From a checkpoint of a small contrastive image-text model.
Model: 7.48M parameters, 48-pixel images, encoder norm batchnorm, encoder activation celu, encoder depths [6, 12, 12], text encoder width 256, text encoder norm layernorm, text encoder activation gelu.
Data: 203450 training examples, 2.5 epochs.
Rows from block 16 of the image encoder of a small contrastive image-text model, named by matrix and row number. Each number is 128 + 32 x the weight over its row's rms, rounded and kept within 0 to 255. All counts start at 0. Numbers have three digits each.
Before each channel's rows are labels from the 100 images, of 14976, where the channel reaches its highest value: "place" is the part of the image that holds the peak. Only what is clearly more common there than usual is listed. The data: small charts drawn from random numbers. In brackets: how many of the 100, against the usual share in percent.
# conv1: bottleneck pointwise conv (encoder.blocks.17.conv1.weight, 128x464x1x1), inputs 390-463

place: top left (36 vs 11.1); middle left (34 vs 11.1)
conv1.26:130146128179067074165120097124117125101143147105107126127106129184127083112134149139101187058097122104058121122201147097147132157130159167142150186159142143118171149121075215115154160148171094157097125127141136129167153087

place: top right (65 vs 11.1)
conv1.7:116117139148057136147128117104081125077126135133145104102156083123159130125134128176128126172108143140134130105117077097102116146141167163151160167101132108199163096141111128156134065113132127058138105081192117146140137119

place: bottom left (69 vs 11.1); top right (31 vs 11.1)
conv1.29:100161104115098115137196112111059094079138123108110128102089109137163154162148179099157091135186145097155082125101142091154130129133140177121160155098126120135152124104092133144187107116094161087100116143099143124118184147

place: bottom right (34 vs 11.1); centre (32 vs 11.1)
conv1.53:088116109110110141112159155075127138116119147151135080094129111104148151126146186095163142128161173123174151137046159135158144117116118105105121092153138118186103153137107150133120095193104139132171108171119159081138108172

place: bottom centre (27 vs 11.1)
conv1.62:101112142088137119128171174108083156137142175164141141108157138167114127095136143078183190152175160136190162126141128148134151148138139145095127106189035117152158100152099213139151139137106160099155113182140089123110149168

place: bottom centre (30 vs 11.1)
conv1.37:110087131087071067134154098064112110132118170155163087105120121104180090125105162129138055129218169065216174157123112166134175138136149182126136099186078124156167122156122164088207109161114150117135100218180158096084150171

place: bottom centre (38 vs 11.1)
conv1.115:100109100087141113155138047126099116136135115166108078103074139133184099129135173131128075138103097105151093170128125097134116139186146132152148127124176133146139118126152129129180050136096116109135100151162125191123189138

place: top left (36 vs 11.1); middle left (31 vs 11.1)
conv1.20:096199106086096092117088157131125151101131140135136089165118079157153186173159172163121148093172128131180133144159102142151154178098139125114150105110115156125104140109122128056121127123128189113122174127141163055135151174

place: bottom centre (29 vs 11.1)
conv1.41:098107095115051093114150104114136132103148141125099169080144144152123080115117143133156145122155166044134112143109119109158162127125165133095096099127090150094141126167134164079134152126101143113126186161125122102112121147

place: top right (96 vs 11.1)
conv1.48:093192059108125124106172134143116046093094129077034146131092168119137124142110145130148131137103116108084089149072099088146163105146128181107084148134126134128186109088093138151119127168144154126087108095093175097130163140

place: bottom centre (41 vs 11.1); centre (39 vs 11.1)
conv1.77:058128088078139107129139114129109162151157201172180099130103082133123161146091164121165129123225143118154160140118135141160127165155148123139148091152083130114106121131116171087088155147122162123181155178144098111144145136

place: top left (51 vs 11.1); middle left (27 vs 11.1)
conv1.99:140150163118140092120064152123117112174101079108131107138122093146129215129112139153112133120138112117127114157122143104165123131136169174125120168135096209098152134116128184084068142119114193114072166094141179076139129121

place: bottom centre (36 vs 11.1); middle left (30 vs 11.1)
conv1.23:090155101093108125116181135154081153155130154192190114110141135136086116131083100092178143105168176161157128113145087114105114121136125151087148125120127070142175124120119110067139123138060146131157177144101150161085134132

place: top right (60 vs 11.1); bottom centre (28 vs 11.1)
conv1.113:086131120147081101087124117116081130120164143135089105072139097108112170116109113134153120098138123138111138137134106088115131106172157172140119146069130120191201113126101134119125103120111185113138127100160154140153122108

place: top right (87 vs 11.1)
conv1.31:162098163195078116154133113095105148140160154136086127108101097061147143131123096138173100131130136148139176102112124129125154062101086106158116096067138155137093141118113102116093134120157201088141127092135177114178089138

place: top right (37 vs 11.1)
conv1.75:110106161161126121123155090073083149119123140087127123107137074114098148127089154100137178120148146185145137165116120112164149109107108088117101076134136110095114083135082118109054083144116192074106096132128124082149102135

place: centre (34 vs 11.1); middle right (33 vs 11.1)
conv1.92:135166103124149119109160150104082078131116137114110131141123112054107161190061162127176121071149116131130131157058094113122121083130120126064090131144110144101136117131113143117086129114144150119084126099105130090099086106

place: top left (38 vs 11.1)
conv1.11:062112137080119099113169088125047147117157153080174116057114119228101119150128161053169133130213135118107129138143101094172141182133131132156162103120060090126158100121099127057120154086118190108114119164130116113132195153

place: middle left (57 vs 11.1)
conv1.78:036098122104131135136140095176081178171196157140150137097128114164131135145122130111109144132156092146146141099148125157144141170046103088160163105098116103098082139137118054089126162094170114147128155129128064139129192138

place: centre (30 vs 11.1); middle right (27 vs 11.1)
conv1.30:142113171137217130164145121112190180193120126178119167145148135169151156120127109139105137128137092175167146106133141167127140130147144137166131170061151134147142151084135078139139133094165116137150164120152129161146137154

place: bottom left (71 vs 11.1)
conv1.13:091163145112152118161186100152080103113080099121086117163105131172136134067123144087123140104121123158099135088109157124143107139170185191134122209151147141128188094097112141117135163058033142086078117085090099158132164101

place: centre (37 vs 11.1); middle right (29 vs 11.1)
conv1.51:145115130113078109105149126070122173157143151148126111097108116112141142122113153138156154113161148146156184119121152172151152145079145093109146065129094118139092114116105146116143093153122182089143125125145112127144153129

place: top left (46 vs 11.1)
conv1.82:105125149100060118178116102169133107102115133069147095110116110153082150121171116079131157100170104112107109181101090070154147190132152126099178100096110148094153152106088115077058170111148199124085170108153091162094104124

place: bottom right (53 vs 11.1)
conv1.25:092137167085167088107147112136126153175137087135112118144133142153120146119102142074115139096134147133073158115148145147135158131193161191118156167156117129102189116095104198113103152087052143079091189053095093143142144078

place: centre (40 vs 11.1); middle right (31 vs 11.1)
conv1.98:108118061143115130131128119081161156173136166180148145125118114129186154151136133136147133185115121153117128118081171181150115107131137153109148117184130163175104144140111152125133154194154173129191150140161140100119140148

place: centre (29 vs 11.1)
conv1.43:088146140142132133119126146127085141085162119130198103122149139138113178124096138137206156092147178109188144128147110116127134133108109140156140115085108138156165094124096116098131132115131149101133141138157156089111127173

place: middle right (39 vs 11.1); centre (36 vs 11.1)
conv1.122:118161093112156127115161121120142060117124109099093157199118142098111136112115088113130124069095110118097101094152153139109121050146069102131071151111153154094141167079145155123114096113118063123066117052085158095083120099

place: centre (38 vs 11.1)
conv1.74:100087157150060072081095146142099124131191160190140126129096088109099163142069111070113102082193168097165161148096106148169137166086144096140140066109092115150131096109093115094149134109141146107176111119194155099107130134

place: bottom right (49 vs 11.1)
conv1.36:080093164061178119129183147122101149165123159137097141146120087158156117098141124170098193079129131146141160106127129097105128160144139157131147132134144128127142102107141137137165117102061138096138134149144103139094135121

place: bottom centre (36 vs 11.1); centre (28 vs 11.1)
conv1.81:126104145086129154129155120082148176129111146197205071052123105159155132144097176135161144127195156154185162167198118160159140178097128114141189088168140135123098130150137147096185118168117121093180154203168135109129168172

place: bottom right (56 vs 11.1)
conv1.87:127050147120178104175148103135154162166098140143102098178086104128177160106182095168130119076116105132143117094115168128088100123087155179116134200131159226131181135123145126147158126077084123125138170097119124160104125102

place: centre (28 vs 11.1)
conv1.54:110153148121115093119148139136085132140122145176169110102152156106144128100120110141142105089141168115173101120143100112104127156162136139157116105116137118178167146113075079145197112129108106147152087144162151185103136179

place: bottom centre (40 vs 11.1)
conv1.1:143125100083102145121138056093109139122144142152147094107133125112145107089138129091185126116131179137151119117106107090126127152156182178137135155125130142115158112111166149095130126131091168106145150152088122141141160120

place: centre (34 vs 11.1)
conv1.80:096151100087097146117161094150164139128129123161132117112069111146137127103148095115158073147159087148162126093155121152143140156212151134092138125124174171146171122128160092126162084100051106075131134113173106175119160121

place: middle right (33 vs 11.1); centre (28 vs 11.1)
conv1.110:086090080073124149113139101155072142158167119133143106091102108135096120108134122107145155128140128115112181071119110137111109135124106113178133144086128104116154126097124111114122145085132111138119163113096094143124137156

place: middle right (34 vs 11.1); centre (30 vs 11.1)
conv1.70:106108147064146129135139113145094148120159125117153150083083140154110109097122105124123157119146122107112177105158153131142128157135127142187151109138150091096165122124135118112111165107113104100120154131082047127146172151

place: middle left (66 vs 11.1)
conv1.61:078124131097078071061132093133102154118148142167127094109109122158079138084092136081152057101151156116171159134107084123162129117202172184124100145161101147163189144115090167069138174091037140083140164156138103110117161110

place: bottom centre (31 vs 11.1)
conv1.100:096161126094143138091143177134138091175151116119125108138127087135119156159155119122139132102121156106097108124112153139126114157158107128161155093151179150118106136109087161165147123079060131091134120101170066160124156116

place: middle right (69 vs 11.1)
conv1.33:076167088126080148093180141132116061090095159105156103121102104074142150176118134125162108121158106116182129161029114102175130075074085097117078091074130114143104133138125084175091089148151145121096078144151178071137132154

place: top left (58 vs 11.1)
conv1.109:141136168137104129159095136116131151153120107113095085117122154164124139156140143160161150151129131104125102204120070107180174180121142174106160139150094177095161174111113143042098136143177191128101164105159162106113145155

place: bottom right (32 vs 11.1)
conv1.105:069155130096143058131137099147122147138146131129130090150100130142114122125116134071129129046173111159108120130083134078180105142182163178125148166197115141089156120140100172101068146137078151116111175112130075138103154095

place: top right (52 vs 11.1); middle right (40 vs 11.1)
conv1.6:147142127141107116106141127103127119149149180162124140131110117066112160136148085089179081081126105071164173122060093152154128078130108143136098093152127116145116154114116163127128100125113124110127129132089218087135131120

place: top right (60 vs 11.1)
conv1.72:178087179165098097146150117134100109098134152086134156097149115088143091149126111101160160109167163165139112128090115126164148118110083103095127083107102129114106112132088074111073123126101167096092117135135137094145107111

place: middle left (39 vs 11.1)
conv1.68:062152113093133096145142072120116153149158153127108063102118104157118179096090174133139138125182131125147094163106118061137133184145149145109172142190062125116150129106114142058079157118140160098135157121154115112116183156

place: middle left (46 vs 11.1)
conv1.34:068108135068085146120169073135053155105185119076146124087152146207140115127110142052083191123151085137108114102189126140123148206080106106180180081155112090104093115164112131079118182135152086148107185174135080150132178166

place: centre (37 vs 11.1)
conv1.58:122131141105153141122093120144103136160154128157143119124151145132139120120076125165084066126126122097173154150122134153135139094115105132169103161099143147134133129102158093152175106091134098107108092130113157114106150125

place: middle left (36 vs 11.1); top left (36 vs 11.1)
conv1.103:082187115091126054128129085133101106103145109061106154151101137205138105128161169115099134123145136087078112100148118111132120178178165158114156152146074121120169104109057200085133129090126103096100133076150061160091169091

place: top right (92 vs 11.1)
conv1.65:144061184188119120167114115147112125169175105160174122102132096170092173134152121039140118127236132119182114155095138135147151206059124096162159092084106113102077105135107085097095130111133189106113123120147103140141157167

place: middle right (35 vs 11.1); centre (32 vs 11.1)
conv1.67:148065153164123115081099107102118170144135136141138155136153107113140139143101111106116115147133115111156122158099151165149158178086134075069140075106098160086090155164115144098099118117128160139168169151168144102133081111

place: top right (90 vs 11.1)
conv1.19:109177079096079125121128129094151103062070113064100105138089136088174098176166150118157088148122091128139098242058068085206192114132130140155121139117104186110162139082138134123091116170179167140109157120103208082130136140

place: bottom centre (31 vs 11.1); centre (28 vs 11.1)
conv1.16:144122139113131104128161141143112194108115162158174137109122117107117117138116148118165102095168153118171168144152093109151155112125127134125183109188064134151163135158153167126184151176133154123168107202194120097122120178

place: top right (35 vs 11.1)
conv1.116:117127105130130175127163122127097099116148128120128105137116080114116118086101079150115177102166106149098128129095119097125119080130155120115093156061186140102146080143131104117109078106127108071075097084151144091128113109

place: top left (79 vs 11.1)
conv1.27:073144124072077093130133086154078149141164130131143108094090135136126138106098137081148148095238151113130151121141092071137142142153164165108147126121080107106151125145100133062125137089126186119083134142151090153075117190

place: bottom left (33 vs 11.1); middle left (33 vs 11.1)
conv1.111:051141086082090134102201081121089099124078097099110102099126166125152097107107150134133117137126137153118098147110106135094117139115152146105137147128090135157173130121104163131179076150094112134125088150090186121131232133

place: top left (42 vs 11.1); middle left (37 vs 11.1)
conv1.12:154082091142115076207095082092118103099149109111114148147077104114158070134151159140100136121103112070118135130130139084146116154121149180130145206124113162129155079105120174111161123107125146102155117119130129132119126147

place: bottom centre (37 vs 11.1); centre (29 vs 11.1)
conv1.4:096137108125143067132170159026122121104165145132098107131114105122127068119125148096165149156175139174158165143150122110169136126129100090088109123206090155107127114190052240074129134175117162091137136158181107122111102132

place: middle right (31 vs 11.1)
conv1.76:161099148099170142162100110099147126129148103142114154117161127111190091042179109178100128130116138132113096081058154139117124083121162138110020193075163122093143100102209059151099030117114135086106122115150109158179109063

place: middle right (34 vs 11.1); centre (27 vs 11.1)
conv1.22:114157146119115149086112155150120112166126141144148145171100127141129147095130109075131100087150101040135174089140119143139126093185108182146146145159132101143181105089134122179148117070107107088124143125083082128098158111

place: top right (51 vs 11.1)
conv1.3:094090096129138111105112136094127153149113113123118073129126061138089159093099124112103190183137124134140148093122143141109146128101058072151173058139142098144057093135133153144129087161098124053142102128166086085151171151

place: centre (48 vs 11.1)
conv1.35:123089147120125119151136097155115154178165152134167138084110125151135153113134127125116116141214130116163170161162160161132126167049094070138161039082128104120075115136146096120126131128148181116160165135136123138188133166

place: middle left (51 vs 11.1); top left (47 vs 11.1)
conv1.32:062138142076111104112176088149085141142190138103182105110131102158111140131125145087132159100169126129128121117131093074149142162130134136143161088141079113108125102102135134051092155098129175113127152157106100139143157145

place: bottom centre (34 vs 11.1)
conv1.93:100115174131118100146167124086104164119108137138153055034141092143111127139071154140144145130186160161198132156170147148155152176073146103116156103191110096168129109164086151119131106169123180076165113193167150100125141168

place: bottom centre (38 vs 11.1); centre (31 vs 11.1)
conv1.127:032125113061094115101146080145051177179207182129193142107137134176140153143125155064161188130174173109146210083182160148112102168135115150176176075182120073161121135115102117090159147105114114123154180162125069136105169156

place: top right (87 vs 11.1)
conv1.63:158097202176087096167143058073129154108139149126120110074091070154213137099138115160170159097179130103130142157172121128188166176078144141153183122106136109105141079141081129140118076171148192087133143097164158115148144126